{
  "train_examples": 39062,
  "gain_aug_db": 6,
  "loss": "l1",
  "arch": "unet",
  "norm": "groupnorm",
  "widths": [48, 48, 96, 192],
  "blocks_per_level": 3,
  "upsampling": "nearest_conv",
  "residual_init": "scaled_by_depth",
  "beta1": 0.85,
  "eps": 1e-08,
  "epochs": 57.7,
  "final_lr_fraction": 0.1,
  "warmup_steps": 880
}
Rows from block 4, named by matrix and row number. Rows with one number belong to one channel. Each number is 128 + 32 x the weight over its row's rms, rounded and kept within 0 to 255. All counts start at 0. Numbers have three digits each. After the name is the row's rms in percent of the matrix's.
# convs0: first 3x3 conv (model.enc.1.1.convs.0.weight, 48x48x3x3), inputs 24-47, a 3x3 kernel for each
# convs1: second 3x3 conv (model.enc.1.1.convs.1.weight, 48x48x3x3, transposed), outputs 24-47, a 3x3 kernel for each
convs0.8 101:117095123062103107155126119153108127104119147182180153131178138126124119077149115160129133124092082116088057186153141089105163105081107143129130121087104148111124140158132101122125136120149121091070033050061108080094126159166165126180077057110115049068092103121098135110201156172111175103085079090157152118135144099170163149130144141133154134100141154170146195089075079123070044186142133069119101116125118110079108110172160120104123105122062147098100098137152123139173115127149109139099124105136079101077089107071174122122107120113137138148110159135102069097080073111032080133171141102124131103153152160134140138120116097116138100110091141156113114
convs1.8 098:164149122092149193190174171106118109059091110133138120155158164167147107131135132172173183132120106142152150113131140088110145131118102161145123128135120102118118147148145122117093124118100139150169108137134163147137203217222148140134108116133138146157117140150147134139181183172162155114080085100113119119073098123126125122105127124102127140035082102148143134126133141105105129163171148065092099154136130158170186137134133158138129099125127102131151089113110204182170182166163119121103168172165097138146162155141125144160135144147176169147186158149160159135133142135175194225169169178120144186078131162057089136175149142023056102118108101159123129
convs0.9 097:105098096080100094163137126098134148140157150162166146156135099104124130142100110111042016094046058059091050087097134143139157082114109138137135131126104145137112075135153170165141098134098153176158138117148092126082116061092120087095126138136034106071079141080036068057084047097063074096012018087130145146155141124117129098103135131104104091110112084092093041125142113154155123088143169135155168104088089107117134168186154132139142140151143151142132165121144105074087100029035104124101131140148136123125186155154151199170150189154146168172118094157124128140120119108142118149086126113132140138124169168111138146079122094147098128137124117149132118
convs1.9 088:104130114164158165115141173124143141168178173098110121117114117131149140158161127151145144154156153189195186178192164147131133075099130122145122138141126099119108128143123134149113146153106085106111104122127143168170085077077108100072149118099130154154163162151117135153134116120108127138147112113137144133171164173154169197153161134154183167154174168151160142164155141138146147137157124163139130131138144094100085127131130131152142089106082080099087081095079100091114119107136176183199090106099096087100076093116111132122098097106109115117113130119141143116121139111143142129037074107046068122149152145106089091102108105142134118080060060094060053
convs0.10 102:131089074060084075124083092067075152087126177143121148143134115141112107094139155097082078114042011081115070087124136132160121127140093138135156121114152091115103044143140143156176105126101157148153066100128116126135101073104089080110130103126088111098115119138078099114077065134121066116091056072108156161132175161091116103127144152101102118102130121080124122092134118100094092075140134104170171085099101080115142130217203118151174122100121102163148149155121149081070113031057125112097114107137141158153137122122159124144149156195096151148165133130131121122116111112166150127119110107088093125151191145058147177099120145170153148172086088161093070
convs1.10 112:122120099150158183137148160133148145128147158081090094091096114124130108162153126156146151175184179224232216160154139112125156098120134137140121154153145154161153132133105156148112147140098138148157124139141117130109114122125128130119162147171158161155158151149092094085095088089086092113116093113157153144160164196149168182155173164170188176162190176129118101134131127150165173171160126172163158109115107143142124158172158110120105095108091121136118122129131105096121096095124133140159103106098094096121085115136137145151109114119123124114090094089132141111136140130125150157030077099092122152126130133107108120130137099145158148112099084141127100
convs0.11 100:074072113037074070089140154119135114105170138150168101150158128126085113097112136047021031094043058081083079123116112134135112115087113159153112150118119098128146122187135172159121161145119118138147102091056089114073118111141095086118144146138097127051104093101072068036114134135050119107060084140188167140163154106116139081136150096135097095136121079101089050122134092116089100114163112165178096096132095174137096198187153146138116159174119141175127174142139139093099053024069083106107112130156158143146134158118160179179184172168154145085147107117128087153147106123146154152077080098086097083170190189135149092150134115139105129098090148125111157
convs1.11 099:105108116150145153136145164139139125158150147141143132112118119131172166139153142197181164207203189192220219174195176114100107112118133096131139128141134117138122108155153125150147109130129164169153101115127145164170122110122140139131144126106176176169129131147132140164124093098124111084129121101154158139175156154141136146113156161141164166126153182107117126162143154137126143186208177152169153118131139152158160139159173123135151063104118082098098039059090122102122111083101125121148096100095102099101086102106161168156109113122105120133069095106125152140116148131172124138090077100102058087146135113086084084123134141121133139111112093112101084
convs0.12 107:065114186084134195124144142067120121086119144142174114137126118150148141114093099174080072126123180138130170092126098089119125090080082100138100136099124132121123089150107146088043128098088144157154133167192102152164182186128197208147127099090149170178131140142112085081131100049139115094133078111121115167106173189123146127125193189176158132158110185163183190193194185103074112055112203140180172184185165077126166123108120146147114030123179137159155180130131128122078118098106111137105106141169067148150149064056118135135092151188094097097149130100190170134149159158149131151148158143141151106128113173111152173097117182146107119140174138076114136
convs1.12 110:178126111075062051072069083097055005075067027116107112147176123099105100104093084216206191164150143101109088116105090152160132121140142131138130119120133118126125094114132110136124114138126139121133124118100109122125132147159118139166115101128123132145157179128185174129131107108169127140163128140165159148115121111093106106113107171154144162196162116110102159143137168134137134089075099121105088118095122078078101062058075107109124146178144183173142201174131146150154138140147121161173131127118149141125159157163127130112163141116133104114166156129097107129105115120120131141147118137120109113161157159155125105118121113188169148179151124100062079
convs0.13 087:104084098132166130085126161083106081156195193189213179150178158148145184154145107177148178183180211140141161106140155117124091080074148154110161122135114148138141081081130104118055055068141151139075148180133125150162161125116123193107120101094102183146122131116073070093165143079079147084103112115138156138187198147175175171160188136138150163144178176124118152139162142143145110094125137169127122114111183107088118152121139093068107119097141124128129167133171150110146169170217122175157140103106134119151077118120103156117160175140109126132129187176110129143104144110144171199144136142158129100147124110180141174119127102156115141140128089121095045
convs1.13 086:123091094142098084156137141101097090132117105102111119172163140133113118126105097087079107070068089023000000149121130135136119142135143179147147172135143163139152153130106157114110135106111109094106128108082103084075150136159099152184096122140146177155180186159087108118169177141119176170201216210119138155149143140101101116145118116135129151130118127112073117135117127148154154046035074115108081095095114115089088113101099114113118131125138148137134149119102140150174124127131171166154107115151148134124174183179123108093151127102114086086160139178131089132133092111128082102134136134088088080100099117140119110100098128146101097164133169149089112
convs0.14 109:097094117138141156095107124157087119117076086136121135164173155150166128106138115084086059173156151116114108084091148119115137136146166196179180161187176151137155120135129140138139128142116147173162177183159130143142066130142186194163204165176113120092057061048128115092063090064136184137113141101104083107099098140178149175137169127176195176197207220133126137126133136167166170053078085136093126144146169094082103102133109100064086121088101125115103098122147093069109106122134110156133046045114122093135147145152142101139110121140144143175126177146172141136105122104125177174149164147107084073138124149154124128119118097074102085099061119113112110
convs1.14 086:171166168213211217186179167117093096108112106126133133148133129108098089076065080118117122120114124134133135160175178170175179176169157124124118093095109074068084071089076132131124156164175101113112141126123142146134096068056036019067094082128131159180141134128164152141154187187161142160128122128125118139135148164152160149070083093117107117165132147119119123121125141139133139111117136111095125145145151037051075099092089124121110152155137130090098154125144131154142147160140148145140139145145158161168150146147122109106125126118131125128170150160117109121096089098163148133189163140135124126170169180185175180155146163176164171126118141100110131
convs0.15 083:159159104100127106132172181131157119081105135082108098162170171135162160156105146098032059104109067134145116095126148157123131131182124088113101101154165106121134129101124169167142104120090082088079091150149136170138093131134126149165163145144163161081127133155128115123081093103142128145151129125076083127144115164160148131159144113162192128102101141021019060128127157065107073091103080153119174153159126155130094083077084145117127102104131082074095106120139127096112144123182081085130129144114123141100131178128090102118161147141174166150084073118060077072050081092136116102066098097109159144103073073135166168167162150130110117159151144118132193
convs1.15 087:074082093141127138149149132090084061134138138105118101134131123122122114085078084186150180136126148110132127134158155081087066150144129122118108094101095106106083127153156094104110095095095122128147148187194138153148168152138147110106137128151126153165107123120127103089089095079117099069166145151096098126106114134105122108097133156068109104141152135162166173140148161159172160137158156113133128086102078096117155121129154108106118120149130096115081135155140101109129151133132178174185117142129116122121153165151126145142129155162106121125171151147110120136093104095182174163143144137222198183132116120128150156117115098127151124118126117079088108
convs0.16 106:051098131119153152093104126080131124190173135103163147141133144122165180138106120132124154129119162112119109060071142164129077159159155141114160110134160091102086092159179175122119138172139057117178179114114062027101078075113113077096112079129091071105153125141053053068130129113121080079090103105105141141190141134131089124182170112063052111158155150149125083122124098116128116105128140175108074082129137068109117163166136135138121162126127108104073147101133115150159102122088101131110112122140147134129151158155077119171187177125082100121136072101098119084088080097167142162061122134104110094024094181195178126074114112132120095106071090090078167
convs1.16 108:131154185136103111077101154074116143175150125128169154108092106120153165164140126168145136143175170120117137157169125166149147053139195127122149189171144184156163124151131113128139140147162115146144172131131080128169176200133133163190133102106112103106152151165119180214078146092096136144145128106125118097171154128081115151122106065105149154085125138141095080143119101170169172110117122161151128111152187130118119111106125114126138141138134142164184172210217150131107130153147128155158134145151084098097064103099156171179113124141100134142132146133172168136129119119190141108164180222168082107103110111164137127101130179145140176114133146185126073
convs0.17 101:126092127115119143083096119150124108158129148084102078036081058084090079117121175136120140112081091128129145092106076163173168133115121129138173007050064144124139179142178107120085143159131094092063157111159162200165127120135122110149165121141145108117163175169140157137127130122128144176136121151145141120121127117129135086154161146140101128108124125156170171046076039146144144148190165153145147121112085108113136160166154069106099152117115155130167120110104135124125185176164126123117112164122124110098134122144120149101158125123172140133117091086136116145138132134107118119081120154120152134018034012144145115179151168094096083094078067100136124
convs1.17 118:170180172163156149135153166144161170172170166165168168097086102104089086029037037117130140125130123121120132136142130166161179046083099121108105130115110109101104118118119124135136138141138148157149172162182124147137110114121086090071096089094083078087139142150079093075155160184185197199142151144146147125161159147158159176155146139171173180144157169108105085148126112109112122152156147160159150144148148117124105158164176198202195136125130130141150083104104106113109130120130094077078154160154139141127170152160180178182082094096111117116146141148138111099100098088109101096113137150127138128124126124146139159056072061122123136104123134147169158
convs0.18 098:123083089085105112139155135156120153145176154160151151071092078073123117097092108127093074125074069065092101146146105169182113136149126080114114142125116129165123143168189175204186133122136154117118134118146152103100125161144134131146135131118168165187149127132105105135126117103156140117124155123145141157120163157124118107131097122104113118147159163111118131148168158135191136163144143126175172151136120174161154159203211164170171084085118098138101115155096162104108069097081106096071149127139141110132111084118149149117125106126108144105090085080135112138097097088122102139136124144130147149159131120116159177125129127120131133111070099117102083
convs1.18 073:096088094081107126153151158090063050096073078120098105130135139140143144160164153159159149072088088115124116167137105125108114132107103135153148150167147158163162166171159161181162165165140112102100094096116100103100130130166163164158148159154188179161182191175089078075124107090142147128152159146124118105106102102088080089127154130125151110097098087149152152156164149143137149157144112118113108106091089139158153113132134099109101148152131182179145144116099121101112107095120132113118109098097092088093090087094109113096087091089084082093142162161159176170171180160141126158145124164109115152146146100086102116152145134115113087108107096117121135
convs0.19 093:121103081099089079130078121101129091101147142099133086022060032084113129112101088065072050122131138086066075135099142108189126141128119134081116171130129129113127125121169200203204171184169164155112133107120110094112109138119134151123133110131167125155088087132104113159107099124135151122147121141122125121101139146106106108122141114094152154132166163081116085134141172138134119149158098142138158124142120098134156194175212166187175077095070124146145088148114134110078129099120142103129145128166125142143134098099130146147118149135137131130094126112108090123117105122090097105125105135117155119146158166145115164123162184148169156162106119093059074
convs1.19 079:120117113150166173158164146066054020137125103118110095109111112118135135136144129192170172067062051164174152124136136135148121132126137139135133126129132151163146158152127167159143148133101101108114099100097132132127175175173126152125159173178141134119149125113075060073100096100129145133163150145119128128115123138111113115149154151109112086112107083159144162177166175125113113148143128135114098109100099127146143132137122116106112157173151145131095095101107113106133109103121098090095097089098105118125112118109108113104100101104105106111159162177151151160152148129175168169064074081149180181150145159081069041162159143135149130115126117149157153
convs0.20 099:149082119137086099091093087156140134138164154134173102114080074062086070074100069109102062103047059093073091136098110151171107114107108074079111132109100118156102137178183188169153149162160117116141117129138123103136122180128132108129148140115129161149154152123132131128148148132149122137113121141119140128170153119142140126116107086105156126173190132133144132168171148144150103138136161161166188163151162160194170155206157175166176098089131094138086139125104106112110100067074087093063130157165104117108124095080128134163141168118131155130077084131072081106105112079087084136093124115137162146138155127172175179140126121103111144141090140108107107
convs1.20 083:106115104127120119156157173084064044124097080123105103134136140141147138156164155183182150122126095129139133135127092132119099133132128143150148159159146146162157157166156165179169151163153101096089095097102091107107183208184151183159128148136171156158163159164093097099139130117147163151154145146117115085105096089097104096125126127106132123092103090158152157173175175153149157125127105122115105109106106131130130108116125089092108165167145149160139126136127122115114128114108121117107109100099104091087092102106095085089079079089086081095167177183173176158163166157132146142138152170147150152145145129128118112173177168128104108121104112145128120
convs0.21 104:138171164127160127075078127104147137162173143151138150147138150110104076149122131105106109102109112141131130140152153154187159108139104189184158177144123103100078154131160128142118166125145109123124156196170121158185192185099167135128122133127171149155144113130191163162095099127134083111152129167127171130102128131118168125152153170156139174120135165148120140105154163107131113130138176145169183159168136132104116101085150122106165143156168168179165093111154122149106164187174104143137122169136144150156102083088090115144165151182119161165137114140157112136176134120105092083062079031104137129066052052083103075178148134095075063178181126151156126
convs1.21 109:188179128154143128136134094145139128154138129121115117082095119080101107093093097158165156151157153138159168137124122122127108124153122099078111090086107089089098079074090072075079095070081148138133121119108164163147098123095061080042049067041100102107092092095091086082168200173146162143175164156168166153141136130131135115142125140143138147108107078153118141134125140124129114123120118125117119098081080141131135141129134138132129124118139069080068074071063055066050038066057082085076133129110127136139157173153090092089098107106121127123129140152120108134094097111160176159130141123135172163153154160126135131118126109157169178174186177159166159
convs0.22 114:139104112132096115148154132112125111121161132162182176109138108161131122163150123155087115165145149132151122122141169143150157060061082142147152090101127138101118103136104066093095045048097130136168164147121151161115112129162099120142194164109146164153151140122098087122065070123105076066067061060131140100156124118161173140078108099063118090136144126147122126092104086173123115145144144129130133142137141076091081127102111105111120131134131140138109154170144134120142080101118103072083117125155099123118119123108148152147157143166157187131102076096070075090083074139174165180187166155157189140128128138157136123122118115142122134178131150141100132
convs1.22 113:092131122146157166137147161122163160153189173135173172141103110143122115126139139084085082108099104122122135122140137151145148105118123171158144120136118108140122142168149181190166174163138046079089129129126098109112139096080125095087115066064146182180171172173171182178179169140185180169164143118126143145130129140151140148141164136150195165158191167162161152141142141142151146083121083142141106128126111089112114116127115116125128152173158146158128134132127126110149158156174177179186121126119126143147128112101107114112093086085109098100174175164132151128107128117156151133064084108000004077104135123116096095081081087139143138063021020057022017
convs0.23 092:092079110113066070126118089190166125133125142102127115153172160168112143137166176089103133104107158079064106080088083113123119134159176168151132076156159142123159195147128116116169145168155126108080146112114101112124111102171125123097072100058177161109127121100083138160146123141101131089118112135129175135158157120114143101116161159129103151097115112152132141050085095148079107155136118121110145058099063150155129134159141151156173161197174110124077161110160095117072136149134180153144108082067168125146160180141161134125138135118076137087137114132127125119087130142089129170187139140112150105112143108149163161084081107140192212132172154130099119
convs1.23 087:093109134122131158188188181099123097104107086156139104099097104137132119004052081204187211175173171188205186108164154151162148177157086118120122126155154078074087129145122106116124109105109129135148144138150103115102157128128134130165142172160115117110100096107121091091110137139110057078106095120121126146109141140128119103175180152121152135088105076091088086101140129157169143097120111122153162136128096130149154102111124060076089105109117070080081055090064131158153147162155135165143107096082114141151188170151143140133119122113118106089128134124141154153077102113105074114151110117049060087064066062137114105155120109113127118126105084121105123
convs0.24 106:208180100230164067132151137137112148119163172142138180097139125143149176102090088125129131150135148144140076175131104184137072063097093113120161139168186145139122035099135053086186088113140210169118230205131175132098094085087111088160154143119120148148179131138139116112101106102090102088147122087170154087155107072127088127131118115129148171113144164107141124122119109101132131152111089188188111119128175103127110105150168107129159113091082070124122090126174169125124164135085105109136189150136194121059090073130128154112139087089137121083110109159107180216151142124136127091094101092107124117103121093149123074120069091108114120175109074171137117
convs1.24 158:128157189099122133093111121093113129112118137079089110136126133128097088131094088114104147061061074101082073164132100094093095105108117137120111153135123118134146124073058056022057062059096118119126106095098126108086103102127148163172186209193138152124080075077132134136121113109116101124123123135131132125090081083093087091170139124127092105065055112164150126156149141077082058133103115060032052079085106118122109094100087124114107155147133106075118095114164143128123130131130131108105130129148121116112124121110109084095096083105130123114125133153168130129143134139108120127099139156158183186124121141058083114131126126135117144078103140088112131
convs0.25 077:080112119130144115078134130128152130139204173196159178118122118121136169127141115120096114124129162140114120120101153195180138133112096118129115102119100124153136192175181158157151159206136076087143085092103107106089134154173141164141096126117177173140192201166197152139109093107108113121144136090100128146089120124137104122132127124156117094089141092086061139177100067095145191145109153115085128140169146178160180139126155180123101170135176156205161163146123132176185182150163146156152120140143155178107185142188120141156125132145107147137161106159200151192139178184172171150129144176147150171158140120082120163182160096127119116169193158123158160
convs1.25 087:132120146103077105108104155150141163143137158073084122117150141102140175140153153141144128132151156135136172171107090097120138159121139090103173134089112124134135071106125083120137156146130153108088095148175143132149071136087075101090094071048124084088139146141103076065175147125116125137160137113164129107155113094107099119114114120148119127089073098138115178158114098125098109117110109087100085138120141113077116079082104131117113121116098092083104114065097069061055137138104194163132101127161146112096111118146116105112114119146133140165089116143118113131107086103129134100106094089118107100178114104070118148144134149122141164050115148112153143
convs0.26 104:129093071074097094122133165235172105077125110092151170092153159164133144155149132087058070151150144102122145165185157097124096084107102151179145082096142111099137211142080112137146057108126160113114120098094137158131093107142173174153142141116233221135160159121139138175110120118103094096109114130142106110142147116156141096116149064139127089156110142152097063130147157138119093195128104120168103121147128184146095156144077115134150159188131133158087134153090166114106163137167150117143160146111110181113118170109163096100143106117131162156101161136105136151088072104097127153179137114190159108133102091182158108142124151044097192088100163074071077
convs1.26 108:107152204108138180217168136070111111114131131232186127136133116130146124030112152142136151156132132125139136097168205144129110136123069126163149077160164083089084154180148146171150131125124086116126142134110143137126148095088133108110054106126122150150131137110116057057135144158138110084103106133097112135120116120167123094102144128115163123161154113084124129105153164163150121089154156133152134168133089064119139088114131099107134115137145147143122086108110120126187129113143141145133115120105064109142170136099136126116140128118144138143154170165071141144045109133176139161159117124034060135128143140188151123121095081168170171160144122096117162
convs0.27 105:113163154131126115127156134120134165154129133102093135149156172090095109085118141085085100133151121145162132045056044105043025110101092184176166169157162081080133072099124135124152136133112203197185166130096202183173098080098116148158172184191121141154110093105114104120104058088079067080127141145074102093112117088150142145165155117131169159123122129162169143172159198135116109078129088175161111135144106120119098146143141148142160120153134111093077114143108108120100147104109163182152126157145113101125173174174102138113129092094160154128164159131107134103075119083156121139056115080132111158098098107080091109155110150116083085084079105079099125
convs1.27 092:171163144136134137163190197118125123170168167143179170099084088071094103102094116133123133081085099133148157133139145124127123126169179161149153131130131077071066131139123114121115199185172105106113142143137152170168123102088076084106075055078079085087083089076109106105205213188143162150195187187145132133140127132181194196133140142070096090171173154157131109124120114121132123124136120119130121130146133088098098107123125162161154142152166110139146122127131089103103070080081086127135117134119130131131158197190101108106118123124148158154127130144128123136085074082139135135144139132187151134132129123166158152110135134129151156158173179145153176
convs0.28 100:111136088215121032076070111109097161155110125177123165166157147156130152123129135171179198156158136110097085153170147127127108115106123143129105147161121123148125053091139116152154113154162144114128200174124150085031152134180096128175103119112121095145165155133157092139149202192161155120081100141136122159159083090099092139160114123122120157093151119125112131127110094075111109159132085194150089125125141082123091105164147154132146156181157090167102125135122133147145101127058091117111134101116144056022071039103146123099172119072093097105108144109136192209126152150125104179129129111124100142145133137169120103108073076107143142154157160146114127
convs1.28 103:129151172148132120134158165112115148152138160163158176170155166124128147095059077151157171117130119113109105122108120142124134126131149107114147128109138100085103100064068046024044069057079121108110139106103130136137192155174120121144148141131102108105138129147158160186138141146121148120125133106085083097086069065089093102132119130075064100051023078153166159145130135121114114090081099103072070122127149088099096073066056101096093112089102112078113100075138181169156159156148134129119127144175157131123163163143125124110133134128153154152150161177153129143115088091176146138126127163130102115095100105152140158130135161088084101121126155139132139
convs0.29 102:158141114147144135090126156114093187144142148129136185171160097137130160168105077125144064098115105150137121165126163066089111093097152104140122168125119115085089087132190175097112159100110174121057118098090118081113199177169107159131139172104138157186165167167168172079131140117125104187138121100143091119130134147122175199116174154135163153108116103132172192128127098128186159111122158153144129148150172133149155104152155126128124156127183141146190110167153187175123129147130134136164143098105120124106083100144149136093107108110116114090187145109140173131144162159239200135101150149128130128157140074163141114149122104184187132151149145130161131
convs1.29 099:131097089140102069075122161133089090142113103105128169151131130128130143187124071114119101071093126118116086200161124172156139074100118159149101171147097141103089202155134157099070110088107157170151108144137146146157149134201131100117140133103151168137122132115108125153157109113123112125161144145131143127115114093072088110123127121187144105159120104129149085166145088131151149189150148165105081076086131170161122099128114104149145194164113160142110150104063183144126133111116152152144150153167179127089127158182139165150124123116125140152149149145150145141174124088091152094043126133129158108177153123096124141114159169145125094126114159113091126
convs0.30 091:162144121105134091120098112166169200126151132126078084147160164100102072100089127135125146135108071120131140181179109097066078142164147132156113158137133141121088157127140127125081154095159148187185151155121142154131070090087107132075135174140183206146071109173150127129127103150099097119141145131142140166133134126125132126173136136148105108093085104154169218136124122122140159146173177089135138128137165110123133080127124064059079181144127124132107068114112179104124076082094122141126148150145127104135100108104115163126091116121136098096125134123168153115084071079085110123070094112089102157139112124090123151163106114178202138091055105101093139
convs1.30 094:125110089100111088132138120128099070158152152199165169065101123138153158150154161171164188106135140131142133164140093108105106086080074100133160147154153119120130153149161110101113063062071206182170156162148144138123140128153099110105109121107173179151154175158120111111131111109103058088091096115163138146139132120108107104108118092162119101109092103033023053113122120118113117209187170109113112108106102232216195174171151151143155140154133100115102066052078172132139059064087053090119164149150112111105152157150159153140121118122131140132093119136126142148116113122156175157151132081179185145146143126114139138091096087070139110110134135146173172
convs0.31 098:178143132104101121083103092086121156079127114140126157072079104089086120105074118177174133077089083113157129176160154072072119159151152120112110132130141110131134192194192043073061149168137163172153101135162181174200093097107099058064060096111084099142137175141091097096101082148111082133114115111145146163096109090099100142082085116123169166116119098107109110143152123128154147174186172099129120159147170139142145094100150132123129126135126098119113124161171148113128114087113105100143158176162117140147124105105113166123131099100141150137080078086119094069089124124072083119082094128128135139110179119025062067160165150108063067052104075096077054
convs1.31 094:143148157145150129139142161169175179163180181146165170070054065090084115183174162115137134089096115139134144111112111134157148101101109158137133173138142177155157136127125140147138096106110153145155120136123138142146114122111138114104109102081089093100137153144100094101188235240143140135131114098152153164154163155138153163143127116173177177160188162133108105130112094125122114149140145126139133121117130163167148178191158174175173123128137096124130024082078109101100105085076047041083137147143137131114111105119074093109097119109128123132082073073135108115155144129129174174147149155153174158123132136105128131130122138110149157068105132088128150
convs0.32 095:133133143137109139056079037090154119139125137168129179102151098087105133200157168090083045104093106132108095096099114132111142061116135091139110137090080114084105094098120192169162083110108134155151088109062115100125119145096116100142167163155094133128181183134093151165136129149125141125094146095087109069111121144073117082101119124103112098119104089057055054136145163123103150139125095117120159094086085123148183180143156103131131097105145114124146143163167128142151138130088133128124113132140145164160062111096119152132175165184128135154130140127079079084150105141103105140010048052152188154173136144133109119141134153093100108106116133125162183
convs1.32 082:190202185135124127140136139132147154146132140114124142045044053062093112110103116125113126161161163169179173188194182124093087138152171116137146128124120082069075151154157155151152187169141150155147151158153194201199110116113153159151149134135120133135142137140144154166158138156111141166117134142174175158158142137174179184162162153149143129153150150151163153128109114146126120185200179168160148169169167137136126168177162221218204109099107114106101203180180155154150164170168186188185166170159160153159156157162140142138141150149171174181087096106079080086066043038133105108126153145151144152096085084069068069113105112115121115095115099101107097
convs0.33 102:131145160127118091121079103179107092154142132121147133163166117100120103076117107076104077110117139065098138151178152084117086133078096211195201180156142141159162124162164171129135175169175085104189140142126145164142131168193136128144146154088069116106157178126122133098127157122142154147111133113086128138186133142170166176201198174156149180168175157110108091164160095159194154114121095188174122182140146204173191107167150163138118145144145158160124160148134145168156112137134092113085114095131141139120111097085105078096148173184168139158165156155107161159056079060107083082090106059105090123070120109133131098185185147067078114110089141100138083
convs1.33 088:155164149141131129145154146106107098132131104141156131112107120126114131133123136151165158180200211146177194165171178106125125112136161131129125109105109087090089087101105102118125146155170145151161141145155113134156116126134130121153112108144184178177148172166132131139144173198149148153150115126143150148128138139103121134105104096129136118162161137104082062122116115158159162148151155102122124079116137119131149068083102067056083122114114129116115127155174051081077091097090119128138143168164093121120118132156106113109072081091065066090152155150104095104084077086188169142213196190222192184167151145173174166130160170184167167091099123025018047
convs0.34 106:084137126115160180058117139149119138141175174212173176123141136149159144174141140126081115104139106154122162112158185167191166083127134166121151159158205157172198113080094132094128172133166095160121108142182110172156161173136145146144184162133155130169158182148166136132109120088156106084160136113124133160137158138154120119142160110154168157145137144124114066113139115125139186107129127138153174130135185180155179138121124124097135173149127195191169168167139133137173198174162135141150102136139128169146075118117131169149161181157145165148163118112158162170172140154156160137132099097146133106056125107081125119112165153105129115119153159132135148
convs1.34 093:127124119132126079131124123134140112124136110065096093147149148086100119087095096162177172177189179134140171096107112106147116113157131105087112081056072111098097043057104077097122131128136108113122125122117125128131105138117084095085105092096153137150137130126097096099145160130177179139198164141142149152112125102100118111142133150113124129126134087114117162114124150119138124102127141070098095093097097101095121104103122110105127093107140095118120058083076050098092081117101109161162131155165111134120163189174087094096093106106087077090146165173098083104101115104128120090122120092140137123163160156118131099112103124160158145148151146132091065
convs0.35 106:083096107135129140101108134164190198133132149144124098095090107106142156084089151144104139136144168165155189097102090140127098080098066113103101150121094160126138161132139139109134234155189098124107154149169107118108133119121138111154160120152130136150174191164129059086108164131121132069147177116107114119101152148127151120118146081139144090154114132124110116144121110192143112148162144167185142191122125158152139125156142154121091139173160143152154200165143062035057115140145160157184086075105131137122137157117100142145133115160158130116170102100206162151142128147163186169077096136104079098101065088137143140118065089154180196124144180106099145
convs1.35 097:108122132086086078121151190196169117168177152146163150122141150136143161097098092080081102089086107085069071176205182151181167126157152153141150169140135085060054138148153143138143145140121083087104111127139115119118100068082108113119122126100175164164109094106142135144152142137158150154120118111140154160097113107126127133165171159150179172071086078140149149149158120128134120154191191107118110116107104123128132112113134109107111191207213131152159095097068138133105184193175173204174133153150132141122163182200115134141117114126133117115125113124102104115137129134053050074095089096088093107149143143079061082123112132070092106118102114119038045
convs0.36 100:129110078119139093102160101208156159142108124149145145175139153158146160152155122073048092071064093045131140113132090092137126136129128150180173139101148069110068129150131079120096110147167127090041153134133163166156142154179156175157160139161188176134137136136112149175132139147158130124139120144094107093124159154168162168178180146153124138097086107140126159144123109147144135147101102133171134172166121199139097118151107152132125170137085085113118120126154096133163150160165116117148093085078139155108137177113128141081109143150164183141159126148111148136132099094104178153144156149100094112103120026119158103119171158122179167140100096120070056
convs1.36 092:099125137101133170204185172094122100099137126158158105122091103133096090090102143155166183159160157127145136103149164080105121118114083145088069114112117090078079117142141123129116127122113150174182129152147116125081137113078103076092039051080168194204086103106115084062144169147136117094080105114130132143105124138130124100127133117091109100099112103082061051123122142131125139122140157087120112119121075106156169095134129122137116125132138091088080042073069067082120098091109120067087122126125083132145157150139108138135097129107097094075151095110090090106062097109158139126193172168169174177156178165128142146157151116106137160129151165111131162
convs0.37 103:095162123102109137117136114063074111145141198111147150091097088118127121158174153136119136120112111115158127154220188130152102082085091131128095075065092163175135135110153157168166115162131151154137170186136120136082133127108091121091101136122095104092165156157115171170138114131162168162076112158176193179123126130132143092178193148116121117124137108065086071127115130154188171128176146112143166091097123124094127161185170136124130100142166160191159113118097176133119110147145108114127117118116123106129127155154146159118138138168128099142101121108126102065180139158091123082171169163124113111131128128138135151113155105179181133141169149055052081
convs1.37 108:144168165128128114172168157096104105151148156105095094156155163117125133108118134105114125078079081149160169101105099126108116090091088120113120101094102098091085060048059120111113112113108120145143138129124139145149138133131123117105150140118083108080163157147072080075072099106124133130177171167151163168158156156123115124129104084143129127081083072108090089135114106098081082104123124125118112115107116141145133174164165135136137099119092114116112040026024066046063064063082067062085160147164097102111134129138128141139102109110108105110162173178125132155133123138172170132111113083118132118127140131137121119143152152152183198130164162122159167
convs0.38 103:096072085107086112083106141077098124118182151149144120157110127157161174118085055177146106181189174120164162107125130146117091121078107116161084154121122157138163131155157157090059149116139082095108132127105127136120145092147107128083133167105049069110189170128095064070140070112147100117109094108110121144158183142161155162153125101132112106172160176104137091110153078161154168081128133164147134122156134135186198148176140151077080099110129152164133128076111101102091120107083101090080060049057126119114099074099117100109136151146103139153170151126150140134123111101161113108081103105117147116137133116143113117137164139157139109129105101098126137
convs1.38 096:124132108120093070082108144145110079154140109139155163140145134131126142144135103117146150121115123099096113210220196172164152137149174157156153151123108116101094103103100136127118173154165111122111111113104110112129113103130109113149139117122175200188157162148179213222168156143117118127103084081127141128126136118100118142090093082137144113153146125131137116151157113138149140140134137125113090132145177096096098075071068080084100149153126167170133147137114130156139151161163165176177151151145137130110066090105129133112124127127116119129147150150125112117145131090143130098174172153139137109180175141120125113115140175160162148095100112032024035
convs0.39 094:154160151040076088156182180089138086069142099095106083132115153095134123122116118079119091097125090086129105150169196046082096095098148103147140104116106129123092105170160152147189139116083096090164067053049125143161096126167168119121098080118116080094072142152140180159138127172125121127109077112121109138106126124189145165117130106139115156162154162095107087146126106124146125170147128098091091121085065148122090105121127119076103052088115110159112052034051147152160076074104130072066127099123064057064172134131133093159120128145207191119153145101108104087108113123087096138128136122111120120176154133063115111141181150112114150123154173144151113
convs1.39 092:138125107127145168194157156097078073069099125116113143118123139168146114124138132142132149163154151177172181162151154066075123146109140144173124141162118069105089161186163111115102102115107094120122096107104208183187183150171155143183170117124125161140080087080142141140153135114086099134062086081119126138104114127160129148055099080073100114084096133114140142159172177094067105150173165070091090147137157137144152125110114147141146115152158118125139120117170123060101118110147166127174172155166115136159130097135109139150123121125148132125125115129103122100114136142187184177216189152161154182124144153101110115141132153047129160084104085081110086